config.toml
arch = "ecapa_tdnn"
model = "audio frame classifier"
dataset = "single English command words and digits, spoken by a formant synthesiser in many voices"
train_examples = 78125
gain_aug_db = 10
noise_aug = 0.002
n_mels = 64
hop_length = 160
input = "log_mel"
spec_augment = false
win_length = 400
num_classes = 41
output_stride = 4
norm = "batchnorm"
hidden_act = "silu"
depths = [18]
kernel_size = 3
stem = "single"
widths = [192]
init = "orthogonal"
optimizer = "adamw"
learning_rate = 0.0018
beta1 = 0.9
beta2 = 0.99
eps = 1e-08
sam_rho = 0.1
max_steps = 6600
batch_size = 128
epochs = 10.8
lr_schedule = "step"
warmup_steps = 330
weight_decay = 0.1
Rows from block 11, named by matrix and row number. Each number is 50 + 10 x the weight over its row's rms, rounded and kept within 0 to 99. All counts start at 0. After the name is the row's rms in percent of the matrix's.
# mid00: scale 1 width-3 conv, dilation 4 (model.blocks.11.mid.0.0.weight, 48x48x3), inputs 24-47, a 3 kernel for each
mid00.0 097:48 63 60 43 39 48 48 51 48 38 47 60 58 49 57 52 50 62 45 63 45 69 39 59 52 43 47 65 62 52 57 49 69 57 59 45 43 52 29 56 53 56 40 56 65 36 64 73 52 58 46 47 62 54 84 48 42 70 49 19 39 52 59 40 48 42 34 44 47 41 54 40
mid00.1 098:65 47 48 65 48 66 41 56 35 45 48 53 61 43 35 58 54 47 62 53 50 34 45 58 45 33 32 63 36 36 57 62 51 72 66 52 68 56 49 37 42 52 52 57 31 53 36 52 61 64 52 59 56 51 52 64 49 49 54 38 53 43 49 60 47 61 49 39 48 40 31 51
mid00.2 100:38 53 50 41 37 72 56 48 41 50 47 56 64 40 26 49 46 29 53 35 62 48 44 38 46 32 36 49 34 45 49 58 44 58 40 49 58 54 50 35 61 37 59 54 29 56 40 42 56 36 57 49 41 35 44 43 58 59 53 63 46 41 35 46 40 70 51 52 48 43 56 63
mid00.3 101:57 41 51 44 45 35 55 46 45 46 45 44 20 55 53 42 50 64 41 53 61 29 51 46 41 52 56 56 51 41 42 54 48 39 61 50 59 51 48 57 54 57 44 46 41 50 55 59 56 48 63 62 47 44 77 58 51 29 55 35 31 50 49 63 38 46 54 49 46 52 47 52
mid00.4 099:59 47 34 45 35 59 40 49 37 49 58 47 47 50 45 41 46 58 43 65 45 46 52 50 38 52 37 28 46 43 51 56 47 46 54 51 52 57 55 48 48 45 56 43 43 65 57 32 51 53 58 44 46 35 36 52 50 52 33 58 64 40 51 45 46 46 47 49 42 51 33 65
mid00.5 102:61 41 57 64 36 66 50 53 51 47 51 52 29 44 39 52 56 43 38 45 42 32 47 46 26 38 38 35 44 53 40 46 63 47 57 43 49 44 46 52 36 49 68 52 44 55 49 51 61 46 43 45 49 57 46 46 64 55 52 49 39 40 43 67 42 59 58 51 28 42 54 69
mid00.6 101:54 55 38 33 55 53 51 54 39 57 45 45 55 43 45 56 51 56 44 35 71 57 30 46 44 44 55 47 59 54 65 57 21 47 56 50 38 44 37 43 62 41 37 61 32 51 33 57 73 42 55 34 44 42 60 46 58 64 48 39 33 39 56 39 50 69 37 46 59 39 57 64
mid00.7 100:53 29 51 48 46 64 52 40 57 39 40 31 28 67 47 51 61 47 37 48 30 63 36 47 44 64 46 49 55 67 41 53 36 63 36 61 40 49 49 72 38 53 45 51 36 28 49 31 37 50 39 54 52 65 56 44 56 45 44 65 30 58 49 56 62 45 40 57 53 36 44 33
mid00.8 098:43 32 57 45 44 59 39 40 59 22 59 59 43 52 44 40 58 30 32 48 58 57 33 63 51 52 37 77 52 51 67 60 49 25 55 60 32 41 53 70 47 45 61 44 52 63 46 45 54 54 70 45 56 53 59 59 54 55 55 41 32 31 62 46 45 55 59 36 53 41 41 46
mid00.9 101:52 58 51 50 34 48 53 47 39 41 56 47 54 47 70 49 51 49 47 45 54 50 43 36 67 55 37 51 42 48 49 53 47 52 61 65 54 48 55 41 37 52 53 57 30 63 49 46 56 55 37 51 47 43 43 48 43 48 45 57 66 49 33 35 35 37 49 47 57 62 34 30
mid00.10 101:62 55 28 52 56 59 55 47 33 48 36 53 51 60 59 46 53 55 61 46 34 68 68 42 52 43 45 50 63 48 52 59 59 58 59 71 49 46 63 53 53 54 56 65 51 47 52 32 52 29 52 52 50 49 52 29 50 52 47 53 56 57 42 52 54 53 59 65 57 30 27 52
mid00.11 098:51 46 59 58 53 25 43 52 59 45 59 57 40 49 70 52 52 74 52 44 52 31 53 40 56 51 65 35 53 52 44 59 60 57 54 42 69 59 30 55 50 45 29 41 61 31 57 44 47 58 30 52 54 58 39 49 47 32 48 45 60 47 69 49 39 50 55 62 43 49 40 56
mid00.12 099:55 62 52 37 38 49 62 45 39 55 52 59 57 57 61 51 48 54 38 69 29 35 47 57 63 44 60 53 46 54 57 36 65 57 62 51 51 39 49 72 37 54 55 51 45 42 68 47 44 54 34 77 41 37 52 55 36 69 33 44 39 65 41 33 46 54 52 47 63 48 48 54
mid00.13 098:67 42 50 58 43 32 37 47 69 77 51 23 67 52 65 54 46 43 58 53 46 53 44 46 46 42 39 52 55 60 32 56 63 57 44 41 50 49 40 37 49 50 67 53 39 49 59 36 52 45 56 43 53 81 62 55 56 60 51 51 41 51 42 52 43 35 49 41 28 55 58 48
mid00.14 095:50 58 46 41 45 46 48 63 34 38 49 60 39 50 49 35 45 46 47 45 58 65 45 37 44 58 47 47 53 52 37 53 45 51 49 52 45 49 44 30 62 49 69 54 40 53 57 52 30 48 59 41 65 31 49 46 53 32 59 43 37 43 47 73 35 48 64 36 54 36 45 66
mid00.15 103:49 52 44 51 53 50 68 47 46 41 47 25 31 53 41 31 60 48 51 49 45 60 53 54 37 57 40 50 41 52 57 46 63 57 42 69 38 44 59 34 52 66 47 50 37 61 55 13 72 33 50 48 43 57 63 35 59 62 42 54 42 59 51 65 62 45 61 59 43 52 58 43
mid00.16 104:48 45 47 45 42 58 41 52 58 40 50 58 37 28 30 53 50 20 54 51 64 30 45 51 27 34 38 43 52 43 32 62 38 63 54 51 62 46 52 56 41 36 46 53 44 53 48 44 66 40 70 59 41 46 67 50 60 67 53 38 46 41 42 55 43 44 48 33 33 56 57 57
mid00.17 103:40 72 31 49 43 70 70 47 43 47 52 75 56 47 41 56 57 37 49 52 51 62 47 43 44 25 40 56 52 57 39 60 49 40 62 37 47 58 60 54 54 39 40 55 46 34 54 66 48 59 57 54 49 44 41 52 55 50 57 21 49 57 54 47 36 67 42 46 32 50 54 74
mid00.18 096:40 60 63 41 33 38 56 52 51 43 47 45 53 48 50 55 51 54 63 44 44 57 45 78 50 41 23 65 51 46 74 51 54 57 65 53 53 46 38 45 41 39 55 57 32 46 57 52 50 68 50 58 49 38 59 48 49 41 57 29 45 41 64 52 51 24 45 45 53 29 37 41
mid00.19 104:58 51 31 53 28 60 66 53 36 26 59 62 45 51 27 52 48 29 55 56 55 62 44 49 34 44 32 59 40 41 54 51 62 58 52 50 55 42 50 57 55 55 60 42 54 54 61 53 46 52 55 60 56 32 57 52 45 59 45 47 54 51 43 36 41 55 52 53 35 43 66 66
mid00.20 099:38 62 52 43 44 55 27 35 33 41 53 66 40 57 51 39 45 38 48 43 50 50 46 46 44 31 49 57 47 48 68 51 39 56 39 69 51 31 53 45 53 32 48 44 49 45 59 53 51 49 43 37 49 28 57 59 42 54 38 57 46 42 55 38 44 62 34 42 51 52 56 47
mid00.21 102:51 32 40 61 46 34 51 42 59 57 43 34 50 61 75 48 62 69 48 39 22 44 47 51 60 56 57 34 38 52 47 24 39 52 49 77 62 52 65 40 45 48 39 50 53 59 35 34 60 38 31 45 54 64 54 45 34 66 60 66 40 50 49 51 43 39 50 44 65 50 33 28
mid00.22 101:44 39 48 54 43 61 53 58 39 45 54 29 49 57 41 50 60 42 50 44 58 47 43 47 35 57 33 62 38 42 38 51 49 43 50 62 62 62 25 46 35 51 55 53 43 48 50 42 58 46 43 55 55 33 41 59 24 38 53 52 49 49 50 54 52 80 55 61 45 42 63 50
mid00.23 101:50 41 59 57 55 46 45 51 75 64 50 44 51 53 40 47 44 34 61 64 62 42 46 55 48 50 43 33 49 55 49 36 65 44 48 51 51 57 58 56 42 69 51 34 53 69 35 48 66 60 55 43 44 59 37 37 70 48 49 31 54 35 57 47 54 53 42 48 40 55 53 48
mid00.24 101:49 52 67 57 55 43 49 48 11 43 41 55 44 45 62 43 46 55 42 62 48 41 61 51 48 35 33 41 45 54 61 40 43 45 60 64 47 53 45 31 46 53 47 40 52 46 39 56 54 45 48 44 35 36 50 33 72 48 49 77 57 35 35 64 36 41 46 46 65 47 51 37
mid00.25 097:61 54 59 48 47 47 36 56 83 54 35 69 55 36 42 49 41 45 56 60 36 48 46 50 47 29 60 52 54 51 43 41 64 53 30 48 61 27 30 44 44 54 34 54 82 40 49 48 58 38 41 53 38 53 53 53 51 61 48 52 45 39 28 52 62 61 57 40 61 46 52 47
mid00.26 103:54 40 45 49 41 54 41 47 71 48 48 34 50 46 55 42 46 51 68 38 61 62 48 30 48 49 39 51 55 57 58 46 47 56 41 58 52 35 73 24 54 51 62 45 60 60 57 42 48 60 66 58 31 67 42 40 54 55 41 32 40 49 35 62 45 51 52 39 44 47 53 35
mid00.27 097:40 46 63 71 50 34 45 49 61 54 38 70 31 42 61 52 36 59 32 73 56 22 60 68 38 44 57 42 46 64 42 53 58 39 46 51 59 47 46 59 55 44 44 43 57 41 63 62 58 58 52 57 43 35 45 55 51 55 45 39 45 58 52 56 54 55 55 39 59 61 53 34
mid00.28 099:35 51 42 53 47 34 58 52 58 52 38 41 41 42 44 47 48 56 39 36 47 28 57 48 45 50 42 51 66 32 36 58 41 28 47 60 37 46 57 58 53 51 46 48 40 65 54 47 46 41 50 37 44 57 59 51 50 35 61 58 55 40 39 45 56 54 48 52 38 77 57 53
mid00.29 098:46 47 44 46 36 40 37 56 56 49 61 48 61 46 53 43 52 45 56 54 40 69 50 63 39 51 67 52 52 41 40 48 39 58 43 59 53 47 65 45 35 43 65 43 38 52 34 52 47 51 57 58 47 42 52 55 44 41 57 53 33 48 51 51 53 42 55 39 57 46 44 43
mid00.30 104:52 41 38 58 44 44 39 42 38 39 42 33 48 52 33 52 47 24 66 43 72 31 50 49 45 44 49 62 53 59 38 52 63 50 46 54 41 29 62 53 53 63 53 63 46 59 60 37 54 56 53 33 40 35 54 48 63 55 44 56 53 49 46 43 34 66 47 37 18 69 38 56
mid00.31 101:58 52 61 68 49 30 47 46 36 41 33 46 27 54 46 40 43 48 43 48 54 23 51 61 35 37 46 45 46 52 47 43 42 49 49 41 62 40 39 59 59 49 36 46 67 41 44 52 63 46 45 68 48 40 52 46 54 44 59 43 46 54 48 58 47 44 60 44 61 46 57 53
mid00.32 099:61 50 58 53 42 36 42 41 42 39 49 54 52 48 52 58 41 50 38 49 68 58 48 49 48 49 50 24 55 35 33 51 54 68 55 63 60 54 58 37 34 36 47 48 52 36 54 59 61 42 67 58 47 54 54 49 60 61 25 45 44 57 39 54 49 37 43 48 47 46 45 38
mid00.33 100:70 53 37 30 50 51 28 41 66 55 28 66 45 49 29 57 48 45 53 64 42 51 57 66 66 47 47 49 53 51 67 47 54 45 60 73 59 54 60 59 52 41 59 65 51 51 58 53 37 59 63 40 52 54 31 55 66 35 57 43 46 38 31 47 46 50 66 42 42 40 47 57
mid00.34 101:54 46 56 44 59 43 51 46 54 40 47 64 46 41 40 37 47 57 59 56 51 61 54 27 43 49 47 74 38 27 45 48 36 61 53 38 40 40 51 40 35 44 57 46 42 63 61 39 38 56 68 33 32 39 55 52 44 59 53 34 47 52 44 37 55 44 42 54 47 47 67 49
mid00.35 095:34 63 44 33 55 44 44 39 68 27 47 58 51 42 47 52 58 47 43 59 55 49 47 40 43 44 57 69 42 23 69 49 45 52 54 48 46 48 51 55 47 43 42 33 51 56 53 54 61 32 52 43 51 58 83 47 48 80 47 36 29 53 61 42 52 43 42 62 46 55 45 56
mid00.36 102:57 58 43 57 27 43 41 41 31 46 48 58 34 60 50 25 68 48 60 50 47 35 57 43 34 56 53 50 48 60 32 63 52 46 55 45 37 62 55 56 48 46 47 53 57 69 42 51 52 43 44 46 57 38 52 45 56 54 54 48 46 57 47 67 24 53 48 44 57 58 44 37
mid00.37 098:55 42 52 81 43 50 48 47 57 50 57 43 30 45 50 59 52 45 27 50 50 31 48 52 39 52 38 41 56 48 40 49 49 45 52 54 55 36 42 58 42 53 62 50 37 46 59 42 51 40 55 58 52 64 37 59 59 57 55 42 51 56 40 65 39 56 57 33 33 41 51 55
mid00.38 096:55 49 48 39 59 41 45 42 37 57 37 52 53 39 59 49 39 57 52 57 80 52 53 52 53 51 55 26 59 33 38 67 66 51 41 54 50 42 60 52 47 60 62 57 37 62 48 56 41 51 65 50 34 36 49 46 58 45 67 42 56 51 53 31 58 42 56 56 59 78 46 43
mid00.39 097:54 56 52 38 55 50 32 39 58 42 38 51 56 56 67 45 53 56 31 52 69 54 41 64 52 44 51 36 26 64 59 53 47 35 70 52 64 47 52 45 44 48 50 36 49 48 50 68 42 59 57 52 47 49 42 43 63 55 66 30 46 66 63 44 45 63 66 41 37 58 44 70
mid00.40 103:36 57 54 61 52 56 38 48 44 52 38 65 50 49 49 53 64 52 46 60 46 39 50 60 46 42 56 43 43 52 51 52 64 45 40 48 53 29 54 27 48 53 56 43 46 63 51 62 71 45 49 57 55 56 38 52 49 52 53 46 34 36 32 66 51 60 49 50 59 32 67 51
mid00.41 100:58 58 35 63 47 47 73 41 50 46 32 22 54 51 41 52 49 55 48 54 57 29 35 28 38 52 52 51 66 46 55 43 51 35 46 73 41 38 58 49 36 67 53 52 59 53 52 41 57 42 57 37 38 53 58 37 57 42 50 62 35 61 44 68 56 30 62 51 57 41 46 55
mid00.42 102:33 47 60 53 44 42 39 45 45 39 47 37 38 58 51 42 41 59 46 46 49 54 56 36 48 50 44 65 57 52 50 59 46 32 37 64 54 48 37 57 43 40 45 49 49 32 58 45 42 45 58 56 26 54 43 53 64 49 65 67 35 48 54 44 51 39 44 50 53 40 54 50
mid00.43 103:41 54 17 59 51 35 45 42 45 64 58 52 62 56 60 45 46 56 49 52 43 48 50 50 48 45 56 35 44 56 62 61 60 59 37 63 53 34 65 42 46 51 45 39 36 49 65 40 62 54 63 62 58 57 41 50 60 54 48 63 43 54 23 54 50 52 64 55 43 27 48 37
mid00.44 101:51 61 61 62 49 56 43 50 43 47 48 57 43 51 59 41 48 40 40 60 73 60 51 57 41 51 51 54 56 60 40 61 51 40 45 69 55 36 47 56 42 43 43 60 63 48 62 56 56 34 59 43 30 29 49 42 33 49 47 56 60 52 40 54 66 43 41 51 81 50 59 35
mid00.45 104:39 45 56 51 53 43 58 33 37 50 55 52 53 50 37 54 54 26 61 50 44 53 38 74 50 49 33 41 46 66 29 35 67 63 50 18 63 48 23 47 58 66 54 60 48 38 55 64 48 52 37 53 70 46 58 47 39 46 38 50 39 53 40 56 59 49 56 28 49 42 53 40
mid00.46 098:43 50 51 44 31 50 49 60 63 57 63 37 33 55 48 39 43 56 47 47 32 44 47 58 47 55 60 33 34 68 41 74 50 46 31 41 53 32 65 38 55 50 43 46 54 68 52 23 57 52 53 29 45 67 55 37 54 58 54 37 40 48 40 48 29 44 63 49 46 47 46 47
mid00.47 097:47 45 52 38 35 54 48 58 53 41 41 57 37 50 65 46 59 59 36 38 53 50 41 50 50 62 47 38 31 44 56 42 61 56 57 49 33 49 53 61 59 55 24 43 53 49 33 33 55 59 56 53 63 63 60 57 49 66 52 22 28 55 44 49 35 39 44 52 48 65 37 49